Weights of a small rotation predictor: trained on rendered scenes of toy objects such as cars, trees, mugs and chairs.
Rows from block 11 of a small rotation predictor, named by matrix and row number. Rows with one number belong to one neuron. Each number is 500 + 25 x the weight over its row's rms, rounded and kept within 0 to 999. All counts start at 0. Numbers have three digits each.
After each neuron's rows are labels from the 100 images, of 14848, where the neuron reaches its highest value: "strongest on" is what is common among them. Only what is clearly more common there than usual is listed. The data: rendered scenes of toy objects such as cars, trees, mugs and chairs.
# fc1: MLP up (model.blocks.11.mlp.fc1.weight, 384x192), inputs 0-191
# fc2: MLP down (model.blocks.11.mlp.fc2.weight, 192x384, transposed), outputs 0-191

fc1.82:488506543512503499517480523498550499506515477523492530511534494533482520460502495496527463536479523452543505507502491507507502523504522537499515534502477534505533488480429490490470483490533500484521510500507501482485459499501538508559466514528440511486501513492472520460523485475529464488479519477444500467519496493481447495518477461516546473517552520458508479461470485520456456498559475503535560466536489488481459493491467471458481489511489483524509515519501506516454485509504488513511505521540498508490483476478490486474491516482490518503491512464481458506490531498470532491
fc2.82:492516476468468463515467476506474501515477496459478509539474498458513491515469501513525480518517471542489481443514502503539505484503479473509477480477524514476481510495511492492521555515503472474466478473447509505508480521506437502465522477528539473518506504503502501530542486486499535516504494525504481499468490452522535505528511574465444522445485476494492519465556522470534515476502461519476516493486510464512510520477484515503519520492516514496500511498473474506489495501499473522431547488475540524496507510516483521527520534483529505439513488519557491466505468488509510498
strongest on: light from behind the camera

fc1.21:475496489491480517457478495515525455512502501472517523483510495510507513498488500516499534535506501493495511486440494457466515562527530547489463480497516519485476451534505489438503481485525486539518511513530486463498482455522500504503506471502502456469497490478502522445541509515530456497490462500514535503515475523506499485506531502502486567479532508540526536515528510485490524488501484530488525463491482557542518554500500501521502505483463527484550475530500512476516516506494490484479491510509442473502516469520509513500500537517543519491520475504464562514527459457508501469
fc2.21:503521478527531531518522530530481494481464541530468479520486489509508489519474487478523491503465481515502485489494521533485504510480551513480502511538501482490474489476548488541517477490512471483490510530499482483475454525533555442457508513498522506512472503485472456519515474523520541506470559506497491448510526508504461513506528513430546511497497472473542534487479507477463486533495527546508483492529468536461507478476505500540492513457498503522506516517502487499505482495453446512527493516504481481501491479511488494462507480573508547508498484510491460499498509549501488462
strongest on: red object; its colour: red

fc1.328:553491504452532524516528493492521473510530541496539511485518495465519537483505525468501540509477512529495520498474494440469478480478515480514544526486514444474521487538501453500494463505519493452468469498492487505484472506468491513478512544500488523490487507534495498522505463487515545457466503496521519459479503506499540515504494479482490509485450524526510489465463441494505468492489500505519488501502416544457494470499505522490525513485504476508491513478493561515473496509476474478491470496460512485471492497546532494493524480472510537480462494490482511497530499479542512445
fc2.328:505495515523505472482531500548512520501463507515495496516514518509541482537487537552503478470503485500552520507504517535536529512476476538499524500497464498536493497489493492549531536508452530467531517468482462485539520506501499424454474468475535448542500509512518474453531502480496536507555482504571508485520507484496501513475493543457474502497513521477505506502546508466470532494506521465479492483473558511490536506509475487491502508500473492479490496498487484538497513470498489480508472514540528519473493513519490538491481492480454504506533509513527517478477546513512539494
strongest on: white object; its colour: white

fc1.257:492501535496502461478537499481464530477501478494479515499522482486472531508487469488494509512503544530524516558479537520496519494478499496488500469525516488504484492484534481519453475510509490498495520509501513474474488506495466576457559495493497509508448533514559485497499514462524499503548475475499501496487468527556512478549502498487534483521500495502464515466443506474522516525543572508491523509521480509440454488493537481499497512470516490484478515520496496486507522472520539517475480498483503522546521477478498520511534519500520493493477480531425473483474507476503505457
fc2.257:538483478522501537496505532534509462460485506487537483499495497521540488542516485510508522520503481500503451549508503494541487543478489531503479511495466525469581498510519525514502503473473530492519523497507472517501494470509552460508482484499520502502506482500452508535542503500489493473523522515504476452505508511499545531502523480517512495515484500478493563522508476523524468479486510475490512494504538470489546459485461528493463497528537480474521511434507512450483483530514453509499462532488453490478497494563513485474482500473536510495549497510528482529505544476510489497
strongest on: red object; its colour: red

fc1.19:471463495480486493523514459510460491535523517514513468488519488465494493517479473497520515545513565497461503527455508509499559492505504514469526476518533560485499543487503508486552507470515531515545465529506506478510468504508489493443498491533493485464510483496527549466513493465536512515534515494516446505470495469495559526478472485496500482473506534482513497518524464483480503487462502506535507510452513511491529527563523476507498505466485521462479515496578504467485488510485511521479519465508521483539512480511484500500527511505522514459525495494508519507478471496504539535
fc2.19:512478493465518487487486473488493458517465475535479511513512526528518488441544487487436452458530495484531520469511472505518458486471494503496502525486520517519493482528520487532501502498467472474480526489487455502487542498490504514525488493435496486525488507513482488445465470518425469530498489477495502524466525538474462505513510514487479511502511487494502490465491549493523479502502504463475464525526506497513519512510480500540498508500498478449499518519496509475544509494504519504488469539467486532468468521521517474454455497463529532474449466534515442511497495497477479516
strongest on: pink object; its colour: pink

fc1.44:507496514501523536506507467474494479527507504500519479504540519525504519527518491562504534504514482477474529527498532516475493516493433516502543523502484506471497481532466464445489561493480506501503516511462496533517474525499549527469504465521502493494478528447502528508525530500494485521484536462523514473493549524499484483526460447506510540493497527480498478513499459485505534482465458448550489512490465484481475464431494520514482491556473479472503470534478495478507501524496527535513490501469510499495505506527482535496540491477525528512493552490531479512514493502508475515
fc2.44:473500482526447497498529526484511508489514542515459523495485476474522519448478512451531453515513516496547501472489449534501469471513505505504452448530525482463511510477511520533522459501468502496491521506513508464495521438491506468535507502520462508539506477531495495503525468501504484500496477517511508512517491508529519503471519540499545514504546468506484519541504545472477503461528543501447524511485514506519503533514477518519497519479530502468464521461529529520504517510482464457501522509535512510499520552480450460494468480485476485487502534539505490514495550477504481489
strongest on: light from behind the scene

fc1.57:494491537519492556532521496488538462467507506522559531475500530516465476476520536494494517514544485496518526496541473546509522452519506498459513514479518510459491511503494493499467470519518487487494485539476497448461484520469503495507531504526485530483504490480525508501494517486518475483528530521493520462491459552539514528507516486545515519506514494524485484530500502468556483511544527506551522533498497492491552552537520497507490511506509512512508505535517534444472503462475488521486517490520526469538519483467521513499512506512494485462485503552500527520555531498481448505
fc2.57:465519481516528473473494497483482535465483479488428489516515481484530533503486454506510505489482524524497525458486542526477482497447513537500461476525471486531489504551494480498493470478464518487477482475533492499544486500524545485523448463477496487505443490496481513502482496529518500516520508517498494500479474514484487475468486524490479466536515544465495527481457541503489496491437454509515487520477480497492477492487492513482496501546495504479481480430502509504537456481465542521521519508455471499479480519470505517514504503464484522512560490498530499522484476449515501465
strongest on: green object

fc1.128:472497475499486516551496494494512482512468524475528478488543469524556503524538490522497542499500556507463508527475488508477493469495483518532537498520488520512458495492500505492489503493527457526497479531496506533504514477423462504484468496524490506453502498480524496519539506472466463498519506549533472482481522472512515518526519533471510508452474549495514502506478506464530514484503473503505481467501483515443497521508515537565484517460518483443474528548501489508516505484519489518534516525466458506515484506505528523504513486502511502504560497527495489499513514479504535426
fc2.128:543493491508497488509505470522483494506494524486456527506534527497460502495516474484521428481478492523535484473476516511491489549502515510483508463504524485485491505533562497502466508469504539459498474514500502504542495512517536486543514482462472526511509467487507507541525447488520528511517521492504512480513542522508452458489502496489496469433559469520490511491525513513473481522501491524479484558536506520466535489475518459502510513468465473486532521434511548511511482485482490500429454534498516471481518522497507482519503490526491489479468523471522525478526504503496499502
strongest on: count: one

fc1.2:505463515523495514518565521457531471519481481484487464519506540424490491478535485463557521516521538491485493490477495512534522466521485505500457487507474513509516525487498507470460498481488482509497510495485492487569500487485507505517509520508483503467484497517505477489516518449502512508479482486507450478466511549504418478508480476477537495514428481511482506542502499482512513501496492500501517467493518513476483537473480473505502502500484488482453520535481460506471537499493523486488496475503511520517472508474475505519470521488553484530517559577466502494483474505479514503
fc2.2:467482489534536516499478511498491487522500460514468462463502516536536524487453528550475501500490533524511534493485431483499529509513495495499462511495490476475502474504474466504531497491499475456521553478491479491497483494486515512496477482458479513507495461497501534523476488544484525493492505496457520475537492541525560515504516511485501528500556556466520479490501467493486469479521492518492492480437477487516515491491496536527522496498512497469513457483489549449504518503517476495495503496511502524480510509534530513487552504505432544489475524495533490516522473485540440472
strongest on: orange object; red object; its colour: red

fc1.216:536504493531485525501476456534496506486470499503497527484532505475508490542512493499464506518481485530509512499471506473497507504445492495479549487502520489474515514487518497504530472474488483528442505536523472526461489534438477507492507469529484524537487476523468522477532531552515492463513469501478486518529506510500558511487472506484507490488482511516533494507502537533531554461512510490521487509496512525517507513493539518463449512479478504494534522514555459533503497496492524478521505499508468497482501487522456512532538461501505456519509479502463540421549483491553503478
fc2.216:494461502501477476482509530500537456535567490494514506526511484475496501500521500505506471476528503458513537477510457453508467506512514495526534530491510499518479519518442482490482499458514509470521533500496521499493504436513535520505508505492476488495518529492466480552518492521482482501503535516544508533525532479505440506525517548486495477466511484486481508509480445480534467521489544518524514523461540497512526492503473529538505501484479494461484508485488513464530561480468521508482449517494515550489532512520538484491497507502471552484492507468539486529470492498543524506
strongest on: white object; its colour: white

fc1.368:520532504492464488506526471502466483484511495530509496482512477486537516530489492528511481475477508506522534509491495495512464511499480465497465515458520491482511479522459496507532510490484473503470519535539513505515558474452476521511454546518493449475526474528451526548506495541520535458492500506469479511465531484534501498482515532463480501510530474488513506501478455496479500560505523456527497549550444470462500528471472486567522498556538491471520508500550487495515523544476501496500520506509483487507532497506520514478525494486520511497494507463516515503507539478496533492
fc2.368:520493495510520540513516506449499440522490448496495519502537462532502490479567493459503477507522489502481481477520509505496496474519498514512460516488486483510501495523497503494472496499489512491498504465494508507509473497521542508547491496482489495509505471483529491457511495528531443557483500442513514552479492503539503479534474451499537531452497532501541476508536517498542500455496497524472517531477505525530502522500510512451487485468524526512485516475490445562495489531538516497455498497491487479461507526503478518507490464482496449471501536506474454497457497505523468538
strongest on: light from behind the scene

fc1.232:513473523518486526504478473511482487486520500482483498558511504524500493475508478499494507517449500514501486495530474537520459504528495507479490515541513486484512459536487488480508480455489503537478523564530520534517545502496440507503498490523457490519527505479477468507529493536499490492518476509511500463527446521439517489516480519535478520555493545519490550476492481475513477478492513525461493544516485494533475545512519510510516472537497520454477484487490525522526518505539482507476520470490468511488503535515483510509509461467493427519453477514478474495526476529471509449
fc2.232:503499477525513515429529530488476494499491552583452522506503482528530542495517475542495501508504522480516552473497521496472487486531508513469512484523496526530528489508505496501524469494475506483490509492493500466494540517496520483499506487486515471510482448502499473507507495518495499503520506528459496502515510448538529503449486519446529492485462486503498471537467531481507496488460488483498509503456489433496501498486468520536463531495458504522509498481463510493499469574473458490511459527472495538489532508471509505475517570516511521524550491487516509494484512488508482509
strongest on: light from behind the camera; purple object; its colour: purple

fc1.79:541505535516531522541548499510505520528501494478530509516494487501479481485497493566509520512502541524519460453533479484467524502473527456507518527514495512475515536550505499525496483529460464445532506465516483526510506459522518522511523495561549521496465456482478495457486553516455512481556502533514504475519510477508502563515481493502504527528522501497488464510516475483491519486504500485484461487482462479516537518541487479480474507544499486515492482477461451471438463518490505481489532495505535528499511504509472488506481513502502521479494513528484486477518487503509501527
fc2.79:500532506522445484463530540496499479465524484512534458473494449435465488522495510482460518530524464491513491511487496516456470470482487530516522492510500509553520457488493523482469521496508517483517468499510498460471412461509503495510474514470507537517497465511519522490513485498479500491551491489500502517465499504492488483500512489466468464453495526493517533479516481438493546504478525528488478538507519488510492471501493460548482481473498518463474474542510458515532494490504485475508475543513525495483483492515484506467516485473467508537451517527540518512501533499501486499
strongest on: count: three

fc1.64:474487550504498501509497498453514453512493493468491482498524488520465566528471514503507498491543535528487501467448537511497543507477499503465513499484449511483522499489487492518512454511468512510538495484502503493523471506509453518474528479546506493506539467517519496460499533509575490474492474543486538458520477488511492479496498482479477469475490460500485523484500524533490540544506481495473506500490474497485497527505472502452507469457531496428490516495490530525500510476541519454494522477433503510473494458468518492479461499499495528531529467502480505512474517481505513493
fc2.64:465445512482518514523520546509494483461502462530546488519520522469529557480479480498470504527502496495514477497500456536466496509519506476447494458528515493508475526483517485524515527500464486489474510451507499497501453485519517479465482487481515529485507499467484468545477501476492518484498518507493515511513489520457508528465507511487468481545549505521495519504527517489467496483543514458478476528508522518473431475530528446511499518492447509515519470513486471531509469498505455496506476504553524477526513482519459462456526490507485494472489485475540535487477470500464504514
strongest on: red object

fc1.70:533477519478477489535480471506485496493535527535543508506508488521477438472481504533500507506490507537479531509502443514486510490525527471475478549493476502482516475500458489501488507509491498484497489511507502548506444524498512521482513514540487475513523548535559486493501461509501477512528466469525483494503502479505520488504489477493492484538499516521494447524496489565506543497536507504537485511505461506474483474529521487518511594532524522539512499512532508502547517533486474524491499504462495499493520536477534499511544577467493472492460489505488496501532486464482497499
fc2.70:491470497523513515507506536506500518527507498451468510513496481449508479521464502508463480467519491520510533493486524520533492557467457474473467461507502495501488508497507492499474508496454501522510478482478466503515489455532502497541497493475454470479516465516495519486483460497447465530552514553441536489471475506523439508503458513515472474487513533473483538498497479494512496548458449464510514509480515509504556515455515493452491529522518511546533485517526495511503495528526504494480518492505481507497536497541506471498524502506539491498480460501504499469463545529526505497
strongest on: bottle

fc1.382:510478547532509492554505501525483507478474527474517490501494526497455468521528499540517455570491516488504507514497446479461480487460492468507518498522502467514481560524527464502464497503495521530489495526474449459503493456532485521547524493500460501489489513469494478502515468506511526524467504449457523469474429497505506505511485520504517478462530517519519525462492501457490477497530518499530528527507491468512463458471469479491505524512454498484495509556524523472466507502508473490535477528483534485493499525508483467486500511488505461494514505512502468481470466485524499513
fc2.382:493483487514484510488493492497492446523531502505475487517543499482506573533465484504512469493477506497497541445515511536515476507514537485427492489509502494527520517460531548486509478494525482485433504474470477505492457518505494486497501516532523453522511457509522488474485496541524481494562508497528522444480517515477495499468520529475455523512502517510468461534468515478521500499494527511468524517483494475492528542507502547482494534512497522480496497495486522479480500544483546525518545534494489530507492543485533457476509481474481548470510507513511491486517547487489527492
strongest on: red object; its colour: red